config = dict(
    model='audio frame classifier',
    dataset='melodies that start on their tonic, played by one synthesised instrument',
    train_examples=26041,
    n_mels=80,
    hop_length=160,
    input='mfcc',
    spec_augment=False,
    win_length=400,
    num_classes=72,
    output_stride=4,
    arch='ecapa_tdnn',
    norm='batchnorm',
    activation='mish',
    depths=[8],
    kernel_size=5,
    stem='single',
    widths=[256],
    init='torch_default',
    optimizer='soap',
    beta2=0.999,
    lr=0.0012,
    beta1=0.95,
    shampoo_beta=0.999,
    eps=1e-08,
    precondition_frequency=20,
    max_precond_dim=512,
    merge_dims=True,
    one_sided=False,
    adamw_lr_other_params=0.0029,
    grad_clip=3.0,
    adaptive_grad_clip=0.1,
    steps=10200,
    batch_size=256,
    epochs=100.3,
    lr_schedule='linear',
    final_lr_fraction=0.01,
    warmup_steps=300,
    weight_decay=0.0,
    adamw_weight_decay_other_params=0,
)
Rows from block 5 of a small audio frame classifier, named by matrix and row number. Each number is 500 + 40 x the weight over its row's rms, rounded and kept within 0 to 999. All counts start at 0. Numbers have three digits each.
Before each channel's rows are labels from the 100 clips, of 14848, where the channel reaches its highest value: "strongest on" is what is common among them; "peak on" is the class under the peak. Only what is clearly more common there than usual is listed. The data: melodies that start on their tonic, played by one synthesised instrument. In brackets: how many of the 100.
# c30: last pointwise conv (model.blocks.5.c3.0.weight, 256x256x1), inputs 0-255

strongest on: the note A# (66)
peak on: A#4 (59); B4 (40)
c30.48:482483556559490553549515464449545574545597473468535451480468526512547462470483498466524451540518516532503492415427483480480490497477506483523501516491466485493554515512573547526485488507477467536552408553506522532474530459465534510485513508442504482554443535494501534497462479495470533447474557500505488553486476623507458503483551432436462536470442449479492450460525573453479520527496477608508456454564521442447370455496475581555451546532514548471503497493519588482453522500517509536474531454474536422482474467539492552530501528440538542487479478509529527475479450543482563475465519516474414542550501534484509477417507517499450518529530433536446497513495513480502417483439422495526542515462489495501452505500528434542524425597492449584479465497539460473516513475550468

strongest on: pace: fast (60)
peak on: D#5 (29)
c30.136:477511538587486517527539467473474445460585521458511457479517536572415474470491464507530462515539481525551587549556526449451508521527535523483493465413468453531508467483493535468430468441524528525491479474541494523506463544501476515401544521429513452560484461519494514506436594512458475458503507455484505494500466460515444471543532509467482408499513519483455554462484449526540411505548502503466470489433530495412411593417491540554520529522569518507481517479514483426499467537423483478551509489543468478582464498579487514523461468515494539514466527490523497514501492529529530461554500429512516487481487494566467520513454490448489480540427418447549451557472492481526550522509501503581531489532510464486551531485525436553492478418440442528490488477544558527421591524524525

strongest on: the note G (69)
peak on: G5 (51)
c30.202:493591513566450442619486469505505563531521565496532511436553494521571576480533557425579566524485578497469474456454511524458483466525515501573530502556464479417567479490462594554555485553566523522528525500527504452541445483521472468492565536473488460519550496551550427515546482518461562547473523594495523525535492562504429438480520453479482508501494404453476443502508477483500501490512455501478499451544563458507470544448562435477523497484480487462555493494505474512494484523444468473504500549542501483456477470546498465561495480407465478500543445539521477502431500559453455427551464480487563508449473548470517479508481475516526507525478495480515507511444477552494493479532509498518539556587572509514510528501565573566477479474517474462527529434505525464542484456435483

strongest on: the note F (87); bass guitar-like (72); tonic: F (39)
peak on: F2 (82)
c30.183:553441504490471521506533554553502475393502465470481473443541484488437462494559496487525572493477476484624437551519456449461435515530527538476495569512481525528474530492506512529417656511471404511506506471544499455544494535540454509454520512486475518524535469472517500514432521456421483523427568465496545483473523507481528483551500458508546444510513520454488513575569527470522527494436477514559588505456469534471423511538532515519498459504456518536475539590444500491455542430452510494558527551492605503551520480494539495500471467536489533560543485489521484491525539472520496543496552476535542567489541495499570530435466580489461490568467494474556526438516458494511519472479482515484458532539475468520427491516567465478497450531513491517530486539579506467436463467465569

strongest on: the note B (95); the note F# (74); tonic: B (29)
peak on: B4 (93)
c30.244:480445570467521497461483622496501633501548559543518507426505484504511453570512403488472502482516592536482445513506587508479476465529480440540484532405455461519519514545508526405523522505480470516538432470536481515534497458478512494472535466502411505435475489430468469476464523520476513520573558463535503497469495521518465469565507539538440489438521486517522462485532493363459548528516494497446508467512482578516523534527454488524451477475509459566540551486471421533512471517537517466544515501544527433539547495452469512551503540454544497527525431491530527459472513476531542565397523581607509509484472521480512476492438482463477467471517506498484496514465549465483486529453440479432454493537507538518529493464542499538506432513484457550479424500478537493545512454538510

strongest on: pace: fast (76); the note A (64)
peak on: A4 (30); A5 (26)
c30.47:477487519527465563513571459472506504501578443497566511530500504568548430465452505464537451537500512563536482505461492525552533455574563477509447547471464496546594485481490526525456538440553542594472457492491430469494590490483547558565461496530504469495506494557485507472527517472468474523388497421536514476517432574523541515522506482465526501488542476455433497398569411477459484503566565521521522545462504463445552518435507522455479457518508497484570543464483519482508521459488580510425532481476483490492550517567539504514462511582509466488421491493500463568483461521506449505469476501527507422489514586546482426534489468457462543493483532454492529516553499458499571473504466524518472457431471538557487443470503488430506442503463523528543541517499521496428454494455478

strongest on: the note F# (77)
peak on: F#4 (40); F#5 (28)
c30.193:493534539541480431429479529493481519540536496423494473547537489545553448544586553466513502500538463498547489473511541492462468590453425549473475508448545572382480458439484472508462550551462477481490456451526504477531491523443488520510531495507459532457490529444477435429474540507590502477462508524491535547450435489491445426532495472561418545528499475436468515461501453512448552471542494491488473485462544536559480480501490476553537559468529488552505560553492519507454482476494471518516439496511544489507524493482485562462559514460462459523545487458483510506476557501474538546441448531515519454427603472524541535541476483564484511515546480427451581545545565485480497499434492493522530512426547523492457543532461466530607456490452526460537491498476422488551494506474598

strongest on: the note F# (87); pace: fast (71); the note C# (67); tonic: F# (25)
peak on: F#5 (49)
c30.10:578443519521611478481399535507542479555554478473439511514475469465502458514513592447538460494600518543514538544552527485466513495436480479491498467425499545476511443550477420580424541490513477552465459491469458464470465562439490556487484557363436565539520488495533552471529498501474466541600465490465503574505499486570491482513543471502577549550463449473552540476504551520501543479472501505465527485465513558520478542510481516521481580570491403527506473496511543512473519411502500462430549475467435526522463492494450547498554522489493505478502528533491475503483501551490561460445527593490474508530549450505539502521503524471462509500539495475571463478460487504467459495539456494452548529514497541486474454537477449494480495538466465453544485553514417473457496501446520

strongest on: the note F (72); pace: fast (69)
peak on: F5 (58)
c30.117:505500503525528581457505526474494522507505480504538537574443549482454474572591476526481485520454512547481532505559581530469500438445553502527529469555452460469416418534478514564467546563413451512532485515417531499492523546446452498571457452471476549460469488513484452443500463579470495521480504498544489529451504473559468516478509482534457492492507509447498412403574437482496517494519480436512508576463485558495515491436521526525550462480472554502512509540497489499493425525485537485433536521513489459426520516547543548456534570561447562496480549494498497482498527555513459511561452506432481525419534454543465480550538528543450455511479471538473497474552498583505533557549493432500540458465462493483507536450461490531564457497562451583587511491465485542553490474493498

strongest on: the note B (85); bass guitar-like (26)
peak on: B2 (84)
c30.101:498557462479562398478564448492508537479484503441502523479536431465526561535480503502509443487495402538452490526524570487505500467580516581452490478473495447517475529547561479586442454490485513530500454447540570476539517514516466435462510460505390485502513421490470508470494514527426437541464513552536492456476458549463481479476492567524504463518527403532494531553454483515525416522489480494504472434538440482483475510520498513461459459532501526513556551537553510509523472562570519494439466526439479545499482455513525547477481473454459495556502568607502502507531462524496525519548479493444528541573441520536545497467483516507585524484522541476579438513506472471464465512490482506432425578478506502510527493496500498555527483506574489460524538452540464502483518558622437

strongest on: the note G (97)
peak on: G5 (85)
c30.156:500585521384525511501484434573486487459509496475474477479490539510484542454458594464572512461512449475557497514470531486540517495433457438503461484492414564449459504487566493563493482548437432507535485508573445457561544484471526509517581512501524454520503536477486473486476471541520472491561516492512509494520480492533475504476527496557521512519458508449461552490516581531513433455454489507439546506510413415508432542482615438524469523473498571491518479438509498512436411481467447572455573475500431507540475493425531523541514485465490534499449565519553558541546487591480480403504520578461504555575462555502512520544489510506457502541565477468523527506514523483507471525508523475487462477482504540465465463534485489516441533584489496523469450429486484466477470489481451

strongest on: pace: fast (63)
peak on: A2 (40); A#3 (38)
c30.86:462451549493508533512430480476458415485518502524539475493490554532473514450416555532438498476520431493547461541470456533586519472558575532483500539497542455471461553506507538461498496572487506497483480518432516445475482428458547581533465510447431476539427475524481539488508518497501519466552588529459473454493517434550519491526544525491567586486536478512470481521461489520521535498527464506444472483456462549519452507496496550558494536447482464516433536494495518485503487444475558496452531441526496470521478480460506470582523513489528530559509473413503470491570486486496449485450463499513513431478467428511538494559583524547467462517475495504590448446606416484496408531508458395536515488454482536446399447478499480512490502567540531502527482486457490460489534429459521

strongest on: the note B (76); tonic: B (31)
peak on: B3 (39)
c30.79:527439512473504499469540555471436538538551496580460471481509462477497486504517527418558477500491550500500518503493490566599484452537535522494532451525537494474478579444577453536519586501412515489443514481481447485494432528511418503519513482561429444497508484508494485535446510443529514509589557507474481490469460476521569519491469401477479495561511521515502529468474562491546460532517531489465437519517516602523441485523530540469431500496584595488478507472463430510489506472455496536480431435457516465481503495575468504501503492530433560474491470538455452493513526468514505482423520493501469476467476497479534466407518546485554542534489506494556501471604544480484546499508526450457468466519546465482482485499589447478489513417429560549497492490510559581503455498403474

strongest on: bell-like (25)
peak on: D5 (45); C#5 (26)
c30.11:522508498468531447555486546520557526500448433452466552519545496491485505522500518503400493491534472480500608584481459532529467544567463476455509508487452554505524532531561517386465472441499534510461475516523483477483545581446475498517450475554534507508468519511493448483455462462492508414449432514517521550498497481502526418511490530450430542488543481440483570515486516494498528526553474499443485445472543470547472515562473464502502526525451502532447442497543543466443500445492575468556562499519490531536593528506506435463532489523482523479539572409525510466502450526493462547508472521511406540529542505452497552484528498461542456571539514469543552540452497489504503426538546471551426515598493546501462443544462447475442554417541542523433488570474489497524500500541480

strongest on: the note C# (70)
peak on: C#3 (55)
c30.148:508438475476446560492564507521487545490493488475528493553401516521504506507486458471436476445521479427593470555573571491549556539476540418473471408476437443508495466499511475540511525479508495489554441489482536504494484491476439526548468509491489549515516554568490500508498435495544494541532468493533487416523534453492424552537510540519458453505458574573538482441510543493590504501480607492456503446542527513506506497470485546441544484513533485483527504482412494541523465528426475495577489481477472436435464527459419506576490507534488439455464547487559530531497462454446498557498476499460491476526541520458454548468537484463548522491500514522525539490490556489556508503493498430430556385442510482497489518463479439521467475469464457582560454504415516516542451464528495

strongest on: the note B (82); bass guitar-like (35)
peak on: B2 (69)
c30.240:565510436563598483486503431500554506528570529436485596469520474516505575617425612504550475506447557456498552464496500435557494577456483511437471555542518541519538521477460492477502525519456561473537510466503508497454501482477492506489495435446517519473478562558482502506487453545478532428514504516494538457478477496513427450495505448506416503462608503464456472471510590535535467484522522517412553504483509514504460558530509513531563518535550550473430511474570531480439476452546466483525495458473421441532486508496487457492554560496579540466456470514438494521487490509489457463484453472498501470579514522576490527573467500530533537557547476521474477533467484543485507475531502470489522456554518548469496460504471428504471459556484508506504528454461547484519487487423564

strongest on: the note G (86)
peak on: G4 (74)
c30.98:576574500566496504479525487453491569478497437462525499465445471552560481534526609458539538526532534519474495425548485495488538507451434542562473494546540440453553555499509588526478423483522509528515525433536555433487517490546486557430562497465469509495508535544586519495520501510455456479480553450517521540473556535527516547536456520510516522494492515473474509503429434525527539571493506443468498557484457465500431516498500516499530527437496512429449541491475559470489552526456456510467509532526542511512494441457541498521518537427544521522426493522448536482498508453462463491478532461545538461425522513475454569539532542518447567524513540473504535433442559483439538509527475396492427481542465533478583536481533565492436475540492407581543534536513515503476545517519518

strongest on: the note B (68); bass guitar-like (30)
peak on: B2 (54)
c30.5:468548516535576519471524505555480554536455480520531461507549428550528599486472559467469483461500501477416459507504479502516435474565479503490504538577528481532479552526497445514536542497434484463433471551487503476517479459491449535495540547440479520449543458542608474473389533565491475416494453568474487490453481560603534518519543420575494508501549497464528489442462547431527569537467502442509581514425495550522473477541478538531466495556513511521522562446556524484535519493514493540543475535542517490479493582502518491452516498487474547543482546480538483480540511453463535511517524542498427513500490498554475460466479476520496558463518433472493541536569477422448451551527427545535502492555504516497540485473531462479494413541518556503512543460495567495511551539556560

strongest on: the note D (78); the note A (65)
peak on: D3 (43)
c30.235:574468490570514485612449543491467412510479507527508464511449606568497512474525508546441480456538429478519439510468518458531441470536521429512510512458557484457562508483447543451483510490526553513507484514482440539529505462601535533517509510486464490490497561444424522511541555528439454452450514499525517460519443460510520516515524482538529511461480531486523548460474444490443472479398441515553509506533548510510487450544474489505532516447491527526472492541527605540430454513453416461618490488492502511523416508519534480520474481466498483427519512543445524452485508488530568445519564506543461470546477450518550446530527490414577464462521532511512511521472531575499518429494424530449515517457484541520477538552453483472493515489482538497559551506502502435484565441452502

strongest on: the note G (78); pace: fast (67); tonic: G (27)
peak on: G3 (58)
c30.169:411486472493501512529488446534485503452498545479426544437414442532550533464514471565539533454531470472505496587430539435533489508490500477469570541436551513519453570566461544551499557550470485461471521500414560479495511464500487479477559528466511511488483564490442509512540507512440570554525564485562444554516517504531446551463437489521508582497510497496507439450500435499493497536541515547462495500498471500496551462563541474537443486487516463463520619566531475530517498512514507502455540519531489419493469509518483457523487497413514504484488496449511506408501567545507496535555489519532538556468504396433463475520527461537507489551438532455550495558504469527508511487457478611537561533461461532445456459555522429478455491503494530516480569510496531530530524547538568

strongest on: the note B (68); staccato (56)
peak on: no note (61)
c30.71:518504438532514491530501498477504544510512554545532464455531493479517506453509466508535507539550574558477559471505445440489448521493478505546529447467539508549501474471466526425555454511418452451515495502541485577481521501510491453491468483558500558525532484488532511535489503426551532468555508506554522431523511472513517514554460508493516509461550466414559525532453565536466438384541532532558408486445465538550522477566461535558525510448492532491485489559545490465478475489486476484418505495495456478457550538533503508530481526511431559476524454471487530508484445471584482477430499490579517488541407491506593459477528472545540452527491473507509407506513457473572575520601548515421456499493417492499460549508485443480501479527582505452464476408580500459516502482502480

strongest on: the note C# (65); pace: fast (61)
peak on: C3 (27)
c30.112:473529462459567538515500471531558546562496441459428563529481499436547474471489513551450596493476483480498491485591534513508435405469455529520527600514537481586477525432525511520501509558561443526445517470480477540482547471468477461493486495490440477521503528493510462400572422511508461581489467479534502429501516478453563383502494492532596487568500506509461550428566522531481503537529486512555491537482433486514572434528512481572519503504472511433511486542546549475463485551494497545558480410478527504516454479520534524392492496521517506542502532568504453493552505501547442536520470527547465508449501541531492462518508547445470554472476509501506446480503516559542509485424506488425399525519548479542507515532497514451464520514522520502429504526505473466496506502461471

strongest on: the note G (85); bell-like (30)
peak on: G4 (27); G3 (25)
c30.159:511517532453511535519576526541557471511489533587419508479525442596522539595523571471556438461438557457525508479483483497512463486584512553496404523512443557486582555499459458535483457446532454489455483505527491503524525459405500477509548497502497542452501487522502482505583541451474502514596527427545556454532499494564502478456487522526524452539492498505505521481495486473501543479526481468504464533525435455443489440491569433512437510561529542538430486529471520526506564530515543510523424518526458507438563452518532518449499454482504450522503446516468570528479520481474498530485476554495458492515494523529494572515507441514550504469537494483528514467468514505542530505509454581537581500554528459563537545489483533449522484415503607476577496585485547449554491494501465

strongest on: bell-like (31)
peak on: D#4 (47); E4 (46)
c30.36:515502537467459490535442493551471462473454541468582499564482408417444537504475469524566559531497570493441498471524475509558473470538516548515553458572553453532519470573486579532565579543581547496453490522519516480519491555575485562502537451544553549466510460450497537491560479501529536506479496459473520495487501541536539531489429540475542472532509443417497481534463483403489568459507464537542431551528520541511447501442493475442509478443487540472514482522441473530487476416469500473498462503551564477461451449488486529544466527562504530489502569487459468433517495484487495462475535507445430531481479514488491534501516481541444490548500522545523515471565496506472486520501580464488553546542513475518460399528485510574461537615495529523469541558503544449502545550530448

strongest on: the note G# (76); tonic: G# (33); bass guitar-like (31)
peak on: G#2 (51)
c30.192:481431494526459525517476593512420486525453539501521447516504500632485508489567522497558529545524527468564528520514557469533490540530439475509468488471465364412510530489528600415524574496518484519585488454525497482441531472503483568504528525543469499502517501449517543491516489473483559511474507468516433469519504515481554519481463533430536519491454502514454524577451485569507507571500438521507476512502537428514444565512501515477496528416479487445466509529543438485646463479510435474461495497419448492536468528554514497459488476469485513515482525511522468531511426538448420518470479493481472520504491538521497473526483478491494483487535475478554478547502539420445512531432531445465531572494520460549546460414531557475575443542462514496534535522463494521535523488477528

strongest on: bell-like (47)
peak on: B5 (38)
c30.37:447504505472501531502504504479439424571471501436459481533472431514483481552519430517510570556572504508475541502489442483514543515539450506520492513484458510515522463457526450386536553546420490466513471469500485466463483504509453517470503441494440498508526586410551482487451530490497461460467499430561469509488544489406494507535447488495517497498438549490507522382466511479488574555591512480515561493521517520535483522512507517461505545444441521473460498465459518496532458504495473480529583495529481532578441460501484533480494484578516521504377446503438519531559473530471473472525521507456467555553460572469453459449435545497476532429474506476423551499529542485426488473575542465532521460474473490551421533498506537559429525524453534515499431542428474495534523494509478

strongest on: the note F (95); the note C (73); tonic: F (31)
peak on: F5 (79)
c30.22:541600572501432431448443529495501444474486476460483510540491600462514521589542425456447447441452455497474456505509446516520459480500542464492519510473498515464529521521479504497520550527531515550458519548441507550487473508477513514514507515537424479525451476502484468526459488509542521511506540531451508438436502535468436527478481437502540473505508569496454502518493523445433503502503488488467537484506522483502552483577528452503451495589539475470461482468465480469484502605526441553533515522542553558539599525492479459465498492479556448519473482438440534510424523521538530526483509555479472483512526587476501517532468479519421507538487496546475453504510509477452446528467574493550512522477498514466584552481587449573381550527467439470525522478542612433459537556496536

strongest on: pace: fast (65)
peak on: C4 (27)
c30.147:477556519514560499484445590452482602556484516405552486527529509525500492488501578458564542531518540469541550424502530526489486467477582511524486548458498458556472479502475499441473486548442412531474510512532485480539506421450566549430513542481489498508508508506373494500481527487554496484454525501489590466465505439527521536481446459491546535438448448533450516472474521564463474484431461524529404496502501467548488479468465508497489435522471495537518456462516507544553463527575490525583402498538562440553491496457380457491502566517455520435514447528532530541557442488532480498478509506532498486516475460465569514528470525512435519497502514483530503558457522448567457516532463563548543541439472485500524530543479485484459486496526513468423541502499488476463481486438516

strongest on: pace: fast (64)
peak on: G#4 (36)
c30.38:536506492569468427426465508521531539553476598515512523494575525467522514535440515458602538481571514545482446469506518536402486508499474516478512500472448483444515561563490423465495528479478486482571470471501523501518549438527407436503454569453535455550530530506492534462465437465526473472535480478485457480550517489541492508482466511506522524501405525460487459476500507545563500469516530505573480558430457466541461556602494439525499471510454479494458532500452522501469502460513511498548477548555448539410476416548506475475541425503530456456546497531483521520532451510482467498529540581458507485456509483528495538507445500505482469408533545491538553501504467455547389477525522575484470565532563438506549541482464567535525481442481437488513490544537457549526491459476500

strongest on: bell-like (36)
peak on: D#6 (41)
c30.32:471508510558530403573462458511505516588528537522520515523547557457525481561523492516428517553579471460444467492513496457517508535512489556490501450386518497491470452508530529542490442469564531510484517482580551500522475461521522507510580467517500430520511560419442514433455498522450498555449503486530465523483493486478482524514462552519506445496495450506592403516456559460498472467471501431507462468463593523489438516456500465544515429493548485570498560504443554558503437506501474453480509528464488520530484494543506461474497527513525484515543502479561512497528512473419537443490469514472504511483469512461535537484492445547391475560481439461578460484454460571486496501437589516468551547502492575533467431574554545524464506496504491509559526495511435514465536537492429

strongest on: the note F (78); tonic: F (27)
peak on: F3 (48)
c30.52:496475504516486526497438493559484474559501434540540586546431404531504477557599530528476497566513475482479477530501436528534505591481542444488558550547504484552404494473549462495512466481518517459499517459461517577510516559388561499449447503522518506491484574479478425469551500454453484611496473523452531480513477479537467525549469515576461542470544544402518486494516483514500451507443507531403472509480519506459509486515487495409454479430545535423488517549468530453514505495554540558468471537517490506521480444515546472513519563474513449604553504535498544492492464511502507469510479600455398474547512552480495497430549521525499514474592510507482457462555471489491503507500523552534546534452498460481538450516559476448511541490509475477516521478488491501468542540480488

strongest on: pace: fast (61)
peak on: E4 (26)
c30.157:477563500490462461468480502492473538436430468536433545474449452550454561485591554428546509487538534478500534460442525515500553451521488517489497474611507545511486538558471524520527474545523567508484545509468504558453573433501503490556478508449453493503541457492569509506517518508435406494470511530497498470490537507529474480542460531507463485528566519560489592452448447438495543477465551496502472447480442562478462513483539416464443565488512491495486556540560511518568519490504450551493478493496515410482449461535468467469566490529509454514549538507549482490529481530602505445564517524590534521490456497492514494526513442445515461522538432428560535527508527486563421494508451539493560531508532505429429555488483536466496415484474504497508502524548480472531558556564467

strongest on: bell-like (27)
peak on: G#5 (38); G5 (25)
c30.255:525443501493523500499545446516476488527533448462511517487532567501522479453470492490541530499486499416526493573498473522505496531452548497569581483572473545509565514506530450456526423511477433589496501511483444614505558417449429489492484490566506492538499494560483517477518482453492507447511524504510510528459440483562510484490425443511468583393510553537542490562520476476516581499519518472449555535509529428560492491520546549562470529585510533423470502520465532482553528452492476521531484500494522500572593511564507540483526451506463536543522481472473453533501507519476524449508567478472491450550477502467483455571506505467484440447569544446451494526439531504512459491416574523503552500437597490529489492453463452428533547458455520498438492546460489468532470516535512

strongest on: the note G# (89); pace: fast (69)
peak on: G#4 (54)
c30.80:491513455479493525463463495480397500537430555495431469413516492494415545512546548448586539425614528535452498527482471536467471567466555572450585476522467455498471545495550519475489461571468584471475476548459482482451480429506507474469488463442485462588529395520523544485468501431499458503518514495469501463545511484507432532544530465474469500523470506483498482516424531525464428499457528475489471531460575562459566467455523465496461471490514512570460480473552506504543473516473508482473485534509450530486511532554442503556547467487452494523445492520504509466472498488481473529466546564487487511588460587489494483583496446505531482488509507454569440531517427465495591476421482479530480463436449566523540472513511544466553462542532492516487526471475528529485498528549472

strongest on: the note F (84)
peak on: F4 (65)
c30.28:473533451498482529568436533469440548514492489469484529473464546470531498465569441513472481464426465505517490585482484475540452487494484416561561508488507513508472465501508502553405595473458465534493432496452539485479482549498481431532493437488434416499423510549557454519539511514510511533495441550488492503452533505468454546439421467523513484441582500490505536490493502480504450486538473507560532509494519557524458549447482521486525506464533534555525468524494482466510574548446518495508477535581429468536436458541482500482551491532534554445531530417529496571498549438464541498497550528490490583553529541523450462441492507538488482461525519550506491462483477453473499532572454509609578515423480472545539496469564554466445456597491535501454518519416486480510470529483470

strongest on: the note C# (76); bell-like (29); bass guitar-like (25)
peak on: C#6 (53)
c30.198:453540521534548540508598495585535473520498486539523533491467514548484545514551513514411568487500431504453495494553503452559547477575530604486478552545530590520527464434441500564505494568439485436507476468498538546469475521457484529468471524456547596538486520474534446520505543452434475536554494493533494463541475471446583473516460567526499453546526528479535464457515500494468480428488538497460437436559533488568522474545504480460542477517510463428417538399502458489503504475569537520508524523497436481432459475505561475462520479475510432446464470502520469463453517454463468438524491540543386482460461546525495474488483520498424504496510520459478545533492542501440518468452553491469556509508531425557508541462507455496566499524463517483464537502463475539548521523533505

strongest on: the note D (65)
peak on: D3 (52); A#4 (28)
c30.172:534494456563484518548515444552446538481570485511526460557434447514416509485504447522426447530480511465438583470481557503501463508478425516547485436517509527512511439470499489494565561491535575467509458495495427494537496495571481454437494463468490536470531568491511508452518459582472459478483479580438478521540489449530575455482510486498503519480524491547558536451489510512562523489494422523561597409442530484554499461505438569448487478493513454582445534528480465532465524526459539540504519541504561450471477498524505548509459454479479496455412468497452505539545455525495472524494484474525503512596508566544495530525446507475431523521599479500473502386549473472562483477473474554499463470539470517432527562487497496548550488507445504453534538529467514519525479547541533

strongest on: the note A# (91); tonic: A# (26)
peak on: A#3 (70)
c30.213:519389474516525539502521462481481489460538445512520536568427530439485480529488544414481532555490521492558503457499495470575442489568516500528512472510476455447506500495546484478473488475516432521558513471460507500436477508537481548484463453490475444549445546467468474483495566486478558563488529487534491519545489529468475503530498483502459562488569499514541460520453433500474475450451586462556506496449477610522600537496509470502500467494610502491515476530479494476580493530474514439572545472541484486425477550487542526498462473423464441493484556519462453530511543384511464483485524479460479458473501497433569513535519566473547579522516492491481525487522475514487521543473500524510478530541454522448598562579489463462502435505553450560425526522449578580493480544517512

strongest on: the note G (68); pace: fast (61)
peak on: G4 (51)
c30.182:529384524523534492486542462478521520471522507485498471523453499500527487439482516504518496578604468461532580465509507517472465499504512469463472548479615490419517512483456450579519489480502479426543499523506421446509493406469509451431541522563496514576510535488521498503459562520513460524530510539520524483489514518550499479484573541492438520394511410473449512490502488502545486455517508490437509583481542464506473488436571462457467509449562548482448556502478535491478452533512474462528508426545493550489490458468463513508443494545472462517421500540515517435521551474498551488442518585440502504488494488479446519509424582498529523430487530470520546497479517509441464510494464516550527438435483567449552437440418529459477433495503520534465510592551533477469497495474462

strongest on: the note A# (66)
peak on: A#3 (34)
c30.62:462483589543583505443526458497468501478546453491525582490542482500480517515560496492473407472523455446522481505534443565459433497495588544458519449490421465456428500437545532521564484458449513526564502453558427450496479439536485561532465517520444457493546471511521502467411439531473451486482522484502550441536536464472459475515501508471523517537464511482495485495526474490466529524538496542445591478531476542537531489508462497533434507531522576497482546456517522423454449541499468507524499491525486527617466451497528507551498475530530524494533481571497431473539484574517522564496512454508477500494479494448472486478574469458500507527531500486537463436431452540565547531510466537488505587525520551536610488511493536479502489533521504464465433435443523530513522410407520

strongest on: the note G (78)
peak on: G5 (48)
c30.131:416491513527480459409466500560469457494518508465442416476486513518502552507467563516525527467538531503565568529547522504491484539585535569453507456466463537476512515476473486471467447430524522459490516526504558558548526540571541449504506523476434521536512558508487476487459511528467506523516477587468510501516562542482475482458449478557499516468533551510526447482515506586447516499536534511479468566548456490401492493554477519493505506560387489437522563533486543452535522437534440534504489468505500568492496483470572493531489537503477470570473497498439467488493516542443476499434505609542474487571422486533402471475528519571539513478561526541581502538510566449508531432518489418449566507499539488572532478513487464489545449435478532498475557545499528483480458465523518